Weights of a small image colorization model: 2.5 epochs.
Rows from block 3, named by matrix and row number. Each number is 500 + 25 x the weight over the matrix's rms, rounded and kept within 0 to 999. All counts start at 0. Numbers have three digits each.
# fc1: squeeze-excite reduce (model.blocks.3.se.fc1.weight, 8x64), inputs 0-63
fc1.0:540451530478473443546456440493551563542566451512555536433446469448561464502497548556498477529462531456476462518547540511532466459555517489536539460547516547449561482456489465532512522539558495
fc1.1:515495501524502490521515514532535509489495464462529523464543556502539489506479519492486487477473515545489517508524489500489485499525542530509515476534489472525485532482524525505535477481497509
fc1.2:533512541484474496508497517503518495543523481475524503484514513509514474473501516476521466537509488503479462443510510543481482532484534526507515485503527543500512499483468487516515535504495475
fc1.3:543471516506484457518463464489544528509528472498529545461483497476517456533502491513505492521492523484504487551540524485515480443543532462531524471538514510503529517465487473530529499512521502
fc1.4:513488487521487494490498526516532495496497506500511509492527513491521513524476501486487517499502507513494503502503486494494502482529500507500491491520501481536502531493512522502531483483502512
fc1.5:521485516535519511465480534530515478521522476523527524488543524466530477526481528479462515490474521522514526511522529475471472486534523524475484471514521460526519535480523544530520467473522526
fc1.6:513480519497483475534480474513507507509514477515512517481487491483518469510500495522499495534481483477475476501510533488528487482514521487530519487513492526488518484483496480501488510508538520
fc1.7:511478516503490457502491502499523509517540475477520516477502492481519480535483509526488481496481521506475480516531538470509468483538538521514512483524503498511520511463500506516518519502520498